From a checkpoint of a small sound classifier: log mel input, 1500 steps.
Rows from block 4, named by matrix and row number. Each number is 200 + 40 x the weight over its row's rms, rounded and kept within 0 to 999. All counts start at 0. After the name is the row's rms in percent of the matrix's.
# weight_hh_l0: LSTM recurrent weights (gates i, f, g, o stacked) (model.rnn.1.rnn.weight_hh_l0, 1024x256), inputs 128-255
weight_hh_l0.418,094,227,237,121,236,102,280,217,159,219,184,269,124,186,254,288,184,183,173,171,164,221,175,202,243,156,134,233,192,179,191,240,249,230,164,107,231,191,214,193,176,217,281,223,145,162,204,171,121,206,157,149,239,126,146,242,193,265,228,194,167,177,163,243,211,195,184,163,168,245,221,224,151,164,177,265,242,172,209,138,183,192,230,244,174,230,154,173,225,275,183,278,252,172,256,225,232,198,118,206,178,185,197,150,124,198,197,191,233,276,230,142,151,217,221,202,140,149,250,103,234,187,234,226,123,235,231,161,202
weight_hh_l0.419,104,199,287,158,192,167,213,199,208,172,197,133,266,291,221,273,218,160,197,174,213,117,222,203,103,188,189,154,214,223,192,200,163,146,222,177,117,231,96,200,166,245,196,225,213,199,254,203,166,235,293,213,264,196,169,147,189,117,192,189,125,199,173,242,169,179,184,145,233,153,245,186,197,202,265,241,133,224,219,130,250,234,82,269,218,225,229,166,246,186,232,190,210,213,148,217,205,187,204,248,246,208,111,207,178,178,151,207,215,189,233,205,139,211,171,157,266,113,210,178,181,195,171,234,223,185,213,240,189
weight_hh_l0.420,106,185,190,296,221,200,231,187,269,252,147,153,241,267,207,220,213,121,212,174,275,197,146,241,189,158,198,219,156,253,229,172,208,199,263,200,184,175,174,153,208,228,193,197,182,194,235,178,209,223,211,178,201,223,191,181,130,174,225,202,285,210,158,222,191,196,201,321,230,250,258,198,96,187,125,199,180,257,219,228,240,146,158,165,142,178,204,215,216,185,220,206,148,189,243,250,222,212,220,185,155,155,193,180,215,194,131,152,173,232,156,156,251,254,169,193,187,133,149,145,190,205,233,159,185,293,203,227,226
weight_hh_l0.421,101,206,194,88,169,238,256,197,193,230,274,202,168,163,179,215,202,179,211,204,221,178,224,172,257,145,223,221,196,189,147,295,201,156,209,210,193,217,249,164,243,178,289,158,225,225,270,183,237,213,145,173,167,229,217,198,120,191,151,266,174,254,184,222,241,188,160,242,138,195,245,251,184,195,91,194,220,305,223,201,178,197,185,214,199,163,212,190,174,211,149,218,203,200,188,200,227,172,106,263,215,189,197,176,155,205,227,243,201,144,216,208,225,273,179,178,234,240,249,185,212,228,162,167,204,246,188,202,211
weight_hh_l0.422,092,120,184,184,208,213,201,148,189,93,225,139,136,222,138,178,166,208,246,199,266,226,160,236,207,158,211,209,255,161,213,274,228,214,188,214,175,239,209,150,238,260,243,230,269,150,194,175,237,232,187,201,262,197,127,250,228,196,182,177,233,256,189,182,158,195,194,122,225,240,236,187,300,167,156,188,179,223,193,279,254,204,256,186,191,197,155,198,234,213,223,176,145,248,224,144,173,83,240,182,238,172,211,191,234,216,149,226,222,122,185,208,159,205,204,232,289,115,132,214,147,214,212,145,219,252,238,221,260
weight_hh_l0.423,065,168,202,140,199,192,217,258,219,96,168,226,134,188,183,195,189,176,165,173,255,204,184,108,212,193,196,232,196,167,220,241,216,132,238,224,165,271,178,220,263,220,142,284,197,213,247,193,196,212,172,210,304,138,219,123,198,174,210,220,192,157,231,134,241,182,238,235,263,169,227,114,203,195,174,143,136,161,184,109,198,243,257,223,141,214,190,271,255,142,234,201,189,205,141,197,228,237,110,174,136,141,262,130,190,256,237,136,188,208,88,238,228,229,236,139,242,173,159,214,183,176,256,208,263,229,213,248,189
weight_hh_l0.424,108,185,210,278,218,177,230,196,231,174,191,189,199,246,320,222,219,179,180,163,238,277,255,217,229,217,209,184,205,159,194,213,163,168,161,226,158,167,228,214,157,350,156,211,246,168,188,191,222,203,220,199,236,225,175,258,223,156,160,195,139,119,251,140,224,190,205,159,219,258,210,238,242,202,202,197,215,244,247,180,281,203,190,126,211,136,186,212,192,261,226,230,238,211,179,213,195,141,193,162,173,206,202,235,176,218,192,255,256,188,164,212,209,203,150,197,197,174,190,259,145,143,201,212,201,253,113,242,224
weight_hh_l0.425,089,146,144,240,201,225,229,234,274,204,250,160,171,115,215,109,251,173,284,269,282,309,166,240,257,193,130,176,164,160,180,110,168,232,209,252,238,227,168,176,225,246,234,218,174,238,169,175,132,176,242,211,179,143,244,126,227,162,204,187,213,251,179,273,234,221,168,140,208,183,167,206,152,219,122,223,200,191,217,262,141,238,224,253,250,191,118,128,242,180,230,249,207,167,199,181,248,206,204,215,208,185,225,192,190,219,159,239,215,235,231,158,128,166,287,173,224,283,188,199,209,173,255,212,178,224,223,215,171
weight_hh_l0.426,094,215,190,194,208,208,240,192,248,227,152,196,219,190,207,229,134,216,257,128,126,252,183,247,166,137,153,197,170,237,132,261,184,188,217,233,246,220,220,260,201,163,210,351,256,201,149,243,238,232,249,173,255,192,245,216,261,244,190,212,112,175,153,218,223,155,229,202,181,192,194,194,247,230,160,204,157,185,289,148,311,224,227,152,212,254,190,123,166,244,168,176,158,176,185,211,172,216,149,258,211,181,170,218,148,174,170,195,131,186,200,223,103,227,172,253,247,242,253,238,178,211,181,146,177,184,176,249,241
weight_hh_l0.427,105,300,191,219,147,228,210,269,144,246,252,161,225,207,248,266,204,217,172,227,134,211,170,182,203,157,186,141,176,131,245,161,289,202,252,245,239,163,206,199,243,163,226,207,231,209,274,219,197,200,168,243,226,216,214,222,176,166,253,199,195,207,221,229,190,223,207,200,196,203,216,121,212,212,251,208,181,182,182,246,171,194,264,143,260,168,254,212,179,203,228,125,225,286,133,184,177,253,144,203,203,232,176,174,166,193,211,231,326,180,242,148,160,175,234,245,205,135,231,249,152,158,246,213,178,188,188,219,279
weight_hh_l0.428,116,264,198,189,144,186,294,206,207,219,231,215,150,180,162,216,209,171,126,264,153,209,205,177,155,178,164,132,228,179,93,264,183,262,177,230,222,182,166,257,212,175,213,153,198,240,168,216,235,248,175,270,277,170,221,184,192,209,201,175,153,254,218,246,204,163,179,166,145,239,212,151,192,199,232,201,216,339,258,202,219,235,163,189,233,173,205,140,219,226,161,212,224,209,253,166,278,143,237,225,209,157,209,252,169,121,206,204,194,194,210,115,161,157,189,217,230,175,156,171,251,127,194,234,274,201,236,296,287
weight_hh_l0.429,089,256,234,273,196,203,218,153,232,207,187,248,223,227,168,244,218,170,127,189,168,256,215,219,196,229,243,182,225,226,183,250,244,235,191,152,294,161,274,130,233,218,193,223,210,190,162,210,185,279,205,261,205,180,141,182,220,252,241,164,207,170,211,234,225,128,263,203,182,221,218,200,249,154,212,227,142,220,180,216,185,239,145,190,184,214,156,150,291,174,242,231,151,200,217,188,185,185,261,233,210,194,151,149,120,177,171,208,263,303,107,247,225,203,225,221,180,181,235,233,179,188,252,172,282,167,228,225,184
weight_hh_l0.430,083,210,172,258,166,216,200,230,118,143,205,178,166,251,181,183,178,136,151,185,191,186,274,211,193,249,208,180,271,203,184,163,237,212,222,177,308,200,244,149,229,193,221,169,211,163,216,68,108,245,181,240,205,297,172,135,138,224,185,216,94,207,154,175,204,248,159,181,211,212,190,184,195,222,180,214,188,254,225,231,149,192,259,136,239,208,230,240,197,95,151,191,304,195,224,239,197,170,217,216,198,232,205,224,198,234,137,195,257,225,183,270,235,155,193,232,173,215,237,163,200,224,194,226,200,168,188,209,119
weight_hh_l0.431,089,219,224,154,178,225,198,253,235,226,216,224,147,233,269,197,212,272,210,222,241,223,221,228,158,206,193,243,184,175,117,270,170,225,234,269,189,165,204,190,185,176,248,91,262,273,229,157,400,198,230,245,149,221,176,267,220,166,233,205,156,204,212,183,216,156,147,198,149,266,201,157,178,172,201,174,238,239,208,215,217,267,198,269,174,268,170,153,218,213,222,172,257,200,168,204,215,215,228,237,262,225,120,203,187,175,254,278,222,193,139,185,153,204,219,194,191,177,299,264,192,152,173,168,161,170,255,174,169
weight_hh_l0.432,096,188,271,185,195,180,209,194,244,118,234,202,223,185,167,217,201,271,209,182,195,201,236,191,204,207,163,158,231,248,184,252,194,160,219,214,161,275,217,258,147,250,153,229,249,203,233,224,229,113,101,162,288,216,218,171,234,188,189,236,255,243,182,201,99,148,225,165,166,178,217,235,130,205,199,155,186,185,259,197,160,172,174,257,246,201,222,248,159,133,191,192,251,151,190,132,209,113,162,204,139,227,188,225,205,197,188,234,237,275,170,166,199,233,193,191,169,210,152,217,197,237,255,205,190,202,252,167,198
weight_hh_l0.433,114,150,160,172,231,204,154,161,163,278,140,164,174,196,189,167,161,224,219,176,183,162,152,177,200,280,227,187,211,132,200,296,264,156,203,179,232,180,220,209,210,211,211,234,230,216,164,233,218,200,308,192,188,185,257,208,248,218,204,228,216,212,197,183,188,158,242,197,281,187,211,198,186,175,125,220,209,99,219,174,150,163,139,228,214,223,173,224,232,175,189,148,250,182,189,246,250,196,208,138,91,220,264,243,208,178,212,213,216,184,214,252,283,184,185,194,236,263,206,177,241,237,161,279,224,232,204,242,224
weight_hh_l0.434,111,202,118,189,196,196,269,239,205,187,211,248,215,241,199,135,180,252,169,211,121,193,258,221,187,258,167,190,237,155,193,201,235,190,144,148,241,190,184,213,168,159,222,147,216,208,228,209,229,168,137,241,184,215,194,206,267,201,129,220,183,178,170,176,252,216,261,271,244,177,293,147,247,175,216,173,239,197,202,207,206,215,177,215,197,210,185,173,167,179,146,95,192,197,216,196,187,218,198,199,182,209,224,117,164,251,251,239,183,236,197,243,217,215,200,225,198,194,195,162,214,166,261,250,194,190,189,215,194
weight_hh_l0.435,106,230,216,217,239,142,207,217,262,199,198,238,245,241,187,189,285,192,183,171,236,182,210,233,189,138,155,179,226,141,256,175,294,203,292,193,180,227,196,168,131,169,194,236,205,236,278,112,194,229,189,202,242,164,211,137,198,119,206,156,165,235,193,168,176,193,196,199,191,242,130,194,197,237,183,178,197,248,181,240,219,188,197,236,255,143,249,185,198,207,190,197,262,187,139,198,262,163,189,136,202,198,142,218,103,163,199,166,229,186,121,201,240,231,219,225,218,143,174,139,276,218,142,231,143,213,195,215,151
weight_hh_l0.436,093,181,216,156,174,214,190,215,243,192,205,286,178,134,137,150,258,196,223,230,207,195,190,239,154,254,181,236,151,199,165,172,146,208,157,254,183,172,172,144,188,139,158,218,256,257,192,270,218,234,144,201,243,112,226,155,159,219,249,163,212,217,238,195,227,216,201,163,207,119,197,156,233,231,156,259,248,219,214,209,216,281,245,157,234,151,220,216,253,250,231,164,209,238,187,133,196,156,263,163,183,104,189,190,186,244,173,192,183,144,231,220,131,147,208,171,191,185,220,207,180,201,170,181,177,167,157,235,133
weight_hh_l0.437,101,135,164,232,157,212,175,162,151,133,186,229,216,284,217,217,165,219,192,220,317,242,151,165,173,254,275,260,214,211,219,240,208,182,114,167,222,271,236,228,202,174,193,213,264,213,193,241,196,150,134,172,173,212,297,204,162,223,263,192,230,164,211,220,212,275,184,192,255,213,245,182,194,196,217,218,208,173,240,205,203,319,184,240,175,229,251,217,206,151,175,192,250,197,195,227,128,209,114,181,162,237,173,155,258,206,163,157,151,163,192,190,208,174,197,156,201,168,209,220,181,249,104,190,145,178,196,203,184
weight_hh_l0.438,102,238,244,181,267,211,189,256,239,252,193,172,170,169,192,185,206,219,196,174,206,224,175,141,232,243,189,142,162,182,214,271,213,167,275,142,259,195,154,122,175,236,203,203,189,239,119,183,190,171,149,290,195,223,289,186,189,192,181,187,207,232,229,245,139,159,232,281,193,238,242,135,177,153,168,210,180,204,182,287,306,137,142,170,181,200,233,131,189,251,208,187,275,178,161,173,223,207,137,159,207,212,190,260,194,174,228,231,189,172,250,185,113,139,219,280,183,206,194,219,230,152,190,207,237,137,199,218,197
weight_hh_l0.439,090,249,253,205,169,295,206,226,240,193,219,215,217,222,292,250,199,243,204,236,135,188,157,145,207,190,176,247,192,127,234,189,186,166,160,207,307,199,194,219,160,200,253,190,164,200,147,202,212,256,284,185,107,238,171,212,191,193,178,210,186,208,237,304,135,204,216,211,184,253,157,212,163,146,178,221,209,300,182,226,226,155,176,190,177,184,187,173,224,292,180,175,223,277,245,181,174,265,207,179,270,142,182,198,160,214,203,226,242,208,176,231,178,244,198,216,191,277,140,247,223,154,174,279,235,206,228,227,255
weight_hh_l0.440,109,201,246,139,215,246,179,201,150,221,215,214,197,159,168,190,197,185,162,126,189,215,181,165,167,202,170,241,162,153,240,185,126,203,216,136,193,232,270,110,104,158,174,243,235,198,211,210,188,140,228,179,193,192,206,139,263,191,182,220,230,196,253,228,159,215,139,202,152,116,175,228,222,223,200,207,159,311,149,155,174,239,148,138,178,252,176,175,167,190,189,205,178,140,159,195,186,165,199,184,244,245,202,248,209,175,263,185,237,253,159,168,182,236,164,175,220,187,234,202,255,279,220,211,204,177,147,262,249
weight_hh_l0.441,101,163,159,214,160,231,150,222,249,181,182,190,153,208,199,238,167,200,230,209,175,190,236,256,210,299,177,183,207,245,225,205,214,122,239,271,167,159,261,122,191,263,193,183,223,169,161,206,209,197,227,211,152,183,251,176,246,233,61,215,183,239,186,254,183,271,212,176,237,200,248,182,221,215,160,234,266,219,186,202,242,197,188,143,194,225,128,221,208,204,238,173,159,226,171,204,213,182,278,253,212,242,197,166,187,261,178,209,209,224,250,197,169,155,220,233,220,195,238,291,199,199,242,261,325,270,203,191,170
weight_hh_l0.442,109,260,242,189,210,148,249,231,185,177,99,217,204,171,228,201,272,191,248,176,213,205,243,207,182,263,182,180,180,194,258,252,268,258,243,176,229,202,198,160,188,200,205,153,152,158,209,136,250,213,137,108,244,201,223,249,218,185,160,314,153,214,247,177,206,203,208,303,267,124,119,193,191,232,297,256,184,236,206,169,191,201,223,145,202,206,219,158,163,146,190,203,162,229,234,160,180,235,239,198,214,229,191,285,218,187,217,194,188,276,195,105,218,172,110,275,230,276,236,200,212,209,174,217,214,185,201,232,301
weight_hh_l0.443,094,243,141,132,206,204,212,189,223,170,156,175,158,202,145,196,258,206,133,199,159,261,206,125,225,159,188,170,239,195,242,288,189,249,216,222,93,257,203,189,179,198,178,155,190,185,157,158,241,238,170,198,164,218,206,207,208,203,182,154,83,201,181,143,265,201,244,291,186,215,201,260,162,194,208,157,182,192,181,232,127,182,230,222,170,280,198,182,231,168,257,225,170,251,192,168,220,210,249,184,252,172,201,189,226,172,275,256,199,224,229,185,214,156,154,245,171,266,232,276,149,144,187,243,139,141,150,199,253
weight_hh_l0.444,085,173,257,145,175,159,248,172,303,154,175,203,152,142,199,216,114,203,179,218,140,166,194,229,242,250,207,304,220,207,199,211,179,168,226,204,183,229,339,176,221,213,239,163,124,154,227,198,212,173,189,175,271,190,177,177,166,215,163,177,119,248,218,201,150,184,280,203,252,190,212,251,188,200,276,228,197,166,198,204,294,177,247,236,193,275,162,254,197,208,169,191,196,158,220,195,177,197,246,218,116,186,182,162,248,136,208,153,198,219,227,258,249,250,202,221,183,137,157,187,181,176,153,169,230,131,181,205,228
weight_hh_l0.445,096,249,175,199,181,131,183,171,160,232,150,185,237,178,175,191,158,253,204,242,238,184,186,140,143,268,131,262,203,138,211,301,142,184,200,236,136,221,238,193,205,252,252,214,191,184,200,240,286,189,218,180,119,167,190,194,269,234,274,184,181,203,43,243,192,143,168,169,203,259,206,148,167,208,192,185,177,221,225,185,175,199,151,122,157,162,167,209,179,175,223,214,200,265,173,124,170,220,199,226,276,215,137,184,166,221,189,225,183,201,265,173,154,243,175,223,158,243,227,212,168,176,236,220,261,191,178,190,195
weight_hh_l0.446,100,176,206,225,198,202,218,241,257,109,245,265,158,196,176,155,178,210,185,165,211,258,207,247,170,215,174,272,195,210,211,225,141,206,261,192,208,242,236,241,296,214,179,231,190,234,209,228,221,228,262,235,131,254,212,168,222,174,178,226,168,253,177,217,290,252,207,256,203,253,210,148,228,202,173,250,228,253,214,306,187,172,220,166,199,211,207,188,217,254,189,134,187,211,146,224,197,239,158,178,219,178,223,288,282,171,138,203,260,151,197,231,200,164,176,152,252,234,151,171,244,254,215,198,227,224,165,232,289
weight_hh_l0.447,100,174,179,156,210,164,143,199,176,214,229,145,231,189,192,148,144,206,176,184,173,239,221,234,224,217,213,332,239,230,203,234,184,270,191,163,152,200,212,161,202,152,193,181,227,207,201,271,210,245,242,258,277,153,260,136,185,241,193,213,167,235,176,257,241,165,154,205,151,225,145,220,288,137,205,193,204,229,220,250,217,217,174,210,186,175,182,220,137,183,197,194,193,247,182,250,227,202,172,187,297,243,237,158,201,180,246,281,203,225,153,199,156,271,161,262,167,244,193,175,118,269,173,148,221,215,217,166,205
weight_hh_l0.448,099,161,227,262,223,184,153,236,187,224,267,182,169,165,235,208,209,141,194,206,167,256,217,226,171,200,208,208,202,124,176,222,242,212,191,220,164,161,232,122,201,161,198,208,161,195,183,171,176,247,237,196,235,160,184,184,203,277,125,198,155,178,264,237,271,230,178,247,169,247,112,190,223,199,212,114,166,191,117,233,156,181,146,210,180,193,192,195,199,140,184,242,170,163,184,282,117,142,203,160,307,216,213,261,166,204,207,209,213,250,144,173,155,195,154,308,215,179,165,121,209,177,211,176,147,147,198,209,248
weight_hh_l0.449,097,143,223,206,185,173,236,173,267,204,249,215,251,211,173,143,209,171,203,196,165,169,193,226,202,259,141,242,169,157,168,213,193,177,130,244,174,253,185,178,224,187,230,186,132,226,217,215,152,240,221,257,263,168,218,246,194,208,89,148,195,159,174,252,220,180,109,215,161,230,174,183,233,215,249,247,159,167,265,135,158,156,151,258,157,231,208,192,228,178,202,135,170,242,276,95,232,161,231,220,210,229,174,233,169,210,218,241,245,186,218,172,212,184,193,228,227,142,333,151,108,217,194,212,199,219,245,231,235
weight_hh_l0.450,103,252,138,154,247,197,187,237,149,185,97,207,204,193,165,264,171,249,212,208,162,236,234,191,217,153,287,185,218,237,188,217,197,185,182,158,142,228,88,210,178,185,234,166,249,160,254,144,210,194,166,214,197,218,270,211,166,174,224,148,290,242,205,252,191,192,175,227,133,160,211,205,239,203,254,198,155,238,210,135,157,146,169,192,205,190,168,224,211,193,160,187,99,153,187,220,217,184,81,230,204,170,168,218,183,283,241,242,197,222,196,224,295,225,221,182,201,200,186,201,256,203,185,242,209,229,178,223,149
weight_hh_l0.451,100,188,206,297,213,252,187,164,151,227,174,201,286,255,301,213,229,253,137,212,213,182,237,244,223,256,203,230,218,181,232,167,172,226,234,163,152,302,265,317,143,226,163,209,214,228,193,163,198,261,183,133,230,209,183,164,207,215,191,212,234,246,156,155,167,242,238,258,247,272,191,182,171,160,255,244,152,185,175,248,223,256,117,190,255,239,230,250,146,200,223,222,255,209,182,237,235,215,235,308,250,186,216,204,281,188,266,205,199,225,227,251,246,271,229,193,185,231,112,198,248,169,229,188,257,185,189,207,223
weight_hh_l0.452,104,208,184,232,168,206,222,193,169,228,202,95,193,242,213,194,227,238,220,181,226,148,169,254,196,221,233,125,197,186,166,240,262,172,317,174,186,178,135,194,184,212,234,155,176,235,149,213,271,253,155,189,188,210,229,259,217,173,215,293,244,189,185,155,193,209,181,317,230,335,191,160,271,158,238,204,226,272,196,131,175,178,164,200,186,184,187,196,139,208,198,208,211,214,175,225,189,252,130,207,168,160,168,160,242,225,206,218,134,162,258,225,185,251,175,185,173,221,198,197,151,164,228,252,266,189,233,225,208
weight_hh_l0.453,087,142,174,185,192,206,165,223,145,161,259,250,166,161,223,183,186,173,167,155,217,201,206,290,224,228,255,277,128,250,202,184,123,255,143,159,129,207,192,171,187,193,322,241,233,124,161,150,210,174,224,240,232,138,184,185,257,116,179,108,275,184,210,224,157,315,200,141,177,233,254,197,209,234,116,268,142,195,148,212,188,230,179,246,195,229,180,208,163,233,193,212,161,165,139,161,195,181,225,219,196,183,164,172,161,200,260,209,189,203,148,169,204,200,246,252,211,183,218,164,177,170,300,146,117,177,171,195,193
weight_hh_l0.454,094,181,231,250,208,226,225,187,196,190,223,213,202,199,224,234,210,160,142,206,234,226,202,196,190,241,256,182,276,156,216,137,256,251,183,213,197,249,222,224,241,166,177,185,194,204,161,199,248,215,157,181,259,232,131,182,153,211,164,220,142,187,186,156,180,236,167,210,174,180,237,0,236,220,124,258,224,170,172,219,228,183,198,199,193,260,267,222,130,213,183,213,122,201,231,189,211,130,178,121,199,206,206,129,204,269,219,218,261,154,114,159,179,176,175,160,181,236,214,170,178,215,237,178,225,170,222,184,178
weight_hh_l0.455,106,209,110,216,164,211,248,134,225,166,189,188,185,168,215,142,162,240,208,206,160,245,194,148,212,247,201,149,214,182,209,175,245,174,190,142,181,230,219,218,192,197,225,123,119,204,153,130,185,256,235,151,210,182,188,249,169,180,267,259,219,165,222,182,256,225,207,108,165,204,226,248,132,204,274,191,219,260,187,181,139,307,229,147,201,149,208,250,222,177,217,233,207,190,193,195,183,167,259,212,97,197,211,189,172,174,120,197,72,179,195,240,252,193,193,209,123,290,213,132,175,190,175,243,263,207,198,197,215
weight_hh_l0.456,071,181,213,196,246,183,171,91,312,230,207,127,194,242,185,165,154,268,202,236,237,190,185,272,180,142,220,172,229,198,269,212,212,219,178,150,158,263,226,197,189,137,162,175,102,212,205,211,263,213,172,216,172,199,269,197,207,176,260,178,190,201,168,147,206,160,179,165,136,155,185,254,192,228,201,129,259,189,177,185,226,255,202,214,219,174,208,233,223,227,168,158,269,272,144,142,194,170,169,171,163,187,164,151,226,189,123,199,264,185,223,194,215,228,178,165,186,111,243,136,278,109,181,158,137,155,146,189,205
weight_hh_l0.457,123,206,151,189,174,207,135,247,185,208,324,187,159,159,240,231,201,205,266,230,174,192,208,209,177,182,267,157,206,180,244,218,191,236,214,193,226,199,241,168,184,235,172,203,230,191,214,197,156,228,200,187,211,211,220,127,192,233,205,329,190,179,200,233,125,168,188,234,128,161,206,233,208,197,320,210,197,222,166,201,153,112,175,224,136,206,247,222,171,139,118,245,184,149,179,215,172,219,241,179,127,208,257,193,257,282,154,182,173,192,214,233,205,164,181,214,214,190,229,225,255,250,152,248,184,213,208,196,219
weight_hh_l0.458,097,239,207,226,191,191,170,136,140,182,271,128,231,233,221,189,183,203,238,132,226,184,185,129,200,216,183,295,221,185,282,226,162,200,172,206,198,120,166,251,188,208,172,206,209,190,181,222,236,179,173,282,203,153,175,221,195,147,167,227,199,236,178,246,175,184,224,202,111,170,229,160,155,189,269,192,226,161,209,163,238,265,218,174,154,242,279,192,203,216,137,177,283,272,253,154,214,228,240,175,235,175,219,273,192,226,158,209,143,174,219,174,173,215,106,119,209,177,197,131,266,195,202,168,198,188,123,221,207
weight_hh_l0.459,076,201,180,230,181,220,190,235,201,247,208,149,269,247,191,140,144,176,229,249,255,184,223,147,218,148,153,192,223,161,194,175,255,226,246,247,184,203,124,192,222,205,135,186,231,256,202,192,268,148,122,159,300,220,182,189,197,184,216,213,184,155,216,236,194,192,237,180,222,262,193,162,181,187,176,137,237,162,171,197,260,153,254,178,192,202,196,160,180,215,159,201,201,242,136,251,211,137,178,168,300,143,265,202,201,193,199,151,235,158,237,172,222,186,207,268,155,215,258,277,186,219,238,168,202,214,134,81,170
weight_hh_l0.460,106,228,173,155,174,245,187,142,176,209,244,268,202,235,196,155,266,186,201,162,240,261,197,269,157,223,244,234,198,235,210,150,134,180,236,216,94,254,147,212,263,212,216,222,199,154,191,309,238,238,351,169,159,250,181,176,176,183,235,183,227,145,247,215,153,161,202,263,182,225,203,237,228,162,242,190,173,267,228,216,178,222,191,270,172,186,177,231,178,211,231,172,204,160,188,244,224,198,152,177,194,227,270,293,242,219,156,226,231,209,222,208,207,226,213,194,204,279,205,140,192,164,210,168,216,215,227,184,184
weight_hh_l0.461,089,196,253,230,262,216,199,237,251,206,184,183,264,240,215,223,128,260,167,140,177,237,194,209,220,218,202,176,159,201,143,247,242,231,73,242,174,175,181,126,228,196,216,184,102,236,150,222,181,202,192,164,178,209,239,152,205,171,259,165,253,226,169,228,255,193,196,159,180,235,210,220,181,212,216,231,201,200,170,289,232,200,288,221,112,254,251,167,169,253,142,185,224,237,162,205,176,171,223,161,244,233,198,190,169,176,148,243,204,161,162,199,175,219,223,155,186,251,242,233,203,241,220,144,293,288,211,261,191
weight_hh_l0.462,087,273,191,211,195,160,177,169,290,161,235,154,234,196,269,250,256,188,152,229,258,140,194,200,253,200,260,187,131,210,165,234,219,243,272,195,212,126,234,185,139,165,162,175,173,183,234,245,128,221,190,176,235,186,212,217,223,193,200,159,230,243,221,193,182,232,229,275,191,141,192,230,237,229,264,217,245,189,152,275,263,255,146,169,234,193,146,197,233,215,175,196,259,193,255,162,200,210,184,267,218,205,215,198,221,172,128,285,200,238,235,171,207,210,126,216,133,251,175,180,142,152,171,133,242,266,215,219,180
weight_hh_l0.463,097,253,205,267,165,256,153,160,200,255,235,196,183,194,279,160,242,222,260,189,209,292,192,208,208,239,181,157,184,210,177,256,193,178,182,226,180,187,258,200,240,166,232,273,184,232,173,180,241,236,160,215,212,230,257,231,145,155,118,125,229,183,220,159,220,251,149,132,186,134,189,158,230,202,220,190,214,255,193,113,173,132,193,198,205,196,195,249,143,159,218,179,157,237,177,237,246,165,221,196,203,115,117,228,208,211,238,230,251,169,191,172,177,210,174,160,230,250,133,161,216,160,127,233,252,209,171,190,197
weight_hh_l0.464,111,154,191,184,194,156,353,204,188,183,298,189,221,127,235,220,151,193,217,182,253,305,200,131,170,190,246,188,197,228,210,228,176,190,168,200,157,178,170,259,191,165,211,209,222,212,215,214,114,292,213,288,227,201,131,199,196,228,207,185,232,248,197,215,195,223,221,117,213,166,179,212,147,238,170,203,181,278,226,191,195,7,259,201,160,232,192,239,175,210,223,244,205,195,192,266,201,175,229,127,169,198,185,144,232,272,207,253,262,216,176,170,259,180,184,223,198,171,247,189,225,185,210,211,147,175,206,176,204
weight_hh_l0.465,089,147,158,169,223,241,261,177,165,152,190,217,189,211,259,206,233,163,176,154,143,245,236,155,132,212,157,187,223,190,219,193,213,160,119,212,190,181,139,180,220,199,78,198,217,252,157,207,257,240,209,214,234,166,172,232,185,190,247,209,150,150,212,199,200,224,282,178,282,207,186,216,184,165,238,142,226,243,142,176,242,189,305,248,244,145,214,133,194,173,204,198,288,172,261,201,163,188,184,195,235,172,207,148,207,227,278,219,193,183,214,172,170,176,241,176,229,117,217,213,174,271,289,248,168,278,177,159,176
weight_hh_l0.466,109,204,165,192,192,207,172,212,216,203,160,205,246,214,203,186,214,215,162,226,216,203,222,162,217,206,211,220,224,271,170,254,189,356,225,210,214,100,229,225,179,66,208,143,199,184,208,185,231,136,354,160,220,132,166,183,210,184,149,270,251,200,186,234,222,166,230,321,204,245,165,217,131,202,207,213,226,138,244,229,213,175,170,216,195,209,213,231,188,217,180,290,211,214,234,254,200,156,268,136,193,155,221,236,186,199,174,190,258,166,187,151,235,205,233,215,228,220,179,181,227,222,210,124,194,208,178,191,259
weight_hh_l0.467,082,133,230,196,219,97,227,183,239,220,207,267,203,269,208,125,220,245,174,178,179,254,232,161,215,160,216,178,181,181,152,211,259,202,210,216,285,213,247,197,139,172,234,154,234,194,201,252,218,164,270,193,110,222,172,223,132,221,174,272,276,157,203,206,229,206,246,233,267,191,254,93,181,258,221,189,198,137,230,193,175,189,208,211,188,197,189,180,141,214,179,210,189,294,217,193,180,227,294,192,200,182,162,189,113,212,232,178,215,211,171,235,203,183,295,149,211,248,233,181,228,151,245,206,112,167,205,156,197
weight_hh_l0.468,082,163,149,195,164,161,151,194,154,225,188,221,245,165,193,228,216,158,238,179,174,170,267,243,214,188,222,193,213,142,224,171,258,224,124,170,212,181,150,227,225,204,286,299,224,220,181,182,230,198,244,224,129,246,157,208,199,96,231,171,149,269,215,139,175,180,240,259,203,234,209,164,146,221,133,230,207,276,186,212,227,234,178,182,248,6,237,199,257,200,151,189,222,226,183,106,206,233,197,243,149,224,201,192,307,184,133,197,232,211,120,225,220,190,192,185,115,206,184,213,156,199,216,199,170,108,267,224,238
weight_hh_l0.469,090,180,255,166,190,180,143,233,145,166,209,261,202,146,172,241,209,191,162,186,217,145,214,219,195,157,187,222,263,183,151,195,194,275,209,238,318,114,264,282,213,194,191,267,186,234,247,168,195,250,166,255,202,203,196,170,181,199,303,239,198,167,306,222,254,216,207,177,124,165,219,200,193,240,168,200,246,190,173,204,225,221,192,140,137,144,281,240,177,205,155,172,208,183,305,243,204,222,227,198,236,301,224,137,150,195,233,203,215,116,175,149,171,221,180,219,243,206,172,147,271,222,283,198,208,149,235,274,245
weight_hh_l0.470,081,196,194,203,186,115,214,199,190,229,169,181,180,239,152,204,231,226,267,228,110,169,168,240,148,234,177,197,161,101,199,197,180,263,179,192,224,217,216,155,221,178,213,171,222,212,250,233,204,178,212,237,157,175,177,147,173,186,227,198,161,200,190,230,206,182,183,225,240,114,206,293,244,136,221,165,266,167,136,221,215,251,203,198,245,189,129,173,101,183,205,184,177,222,234,209,209,276,163,205,151,188,237,222,176,86,93,234,223,179,274,158,212,210,206,228,208,241,182,176,236,233,211,124,219,205,241,186,319
weight_hh_l0.471,101,151,274,216,229,154,197,191,165,181,197,205,232,166,186,148,235,222,145,148,179,227,200,146,214,201,166,217,213,130,245,212,192,175,171,267,232,178,175,225,216,152,204,193,119,211,259,158,157,192,238,260,138,156,232,242,229,193,201,142,195,147,256,216,180,226,164,257,231,258,205,186,175,175,220,197,174,200,253,107,232,263,222,227,219,241,202,247,304,170,217,202,120,266,202,200,255,308,298,186,199,193,179,148,184,117,225,269,186,253,156,180,199,165,200,237,191,222,260,129,103,264,212,276,251,158,196,158,150
weight_hh_l0.472,107,168,129,192,267,228,341,191,160,250,235,205,275,184,248,213,251,315,258,176,229,211,244,122,211,210,149,250,225,211,193,212,220,206,206,201,214,251,222,199,219,192,184,218,224,218,176,180,218,141,164,234,221,259,222,200,212,203,134,155,220,190,199,205,235,176,244,201,220,233,195,259,219,175,206,147,204,193,222,175,252,162,172,242,208,117,188,193,203,234,200,270,162,186,186,132,193,188,283,203,193,224,188,178,209,233,234,216,241,137,217,196,167,204,171,218,232,243,281,153,212,200,226,209,236,174,182,189,195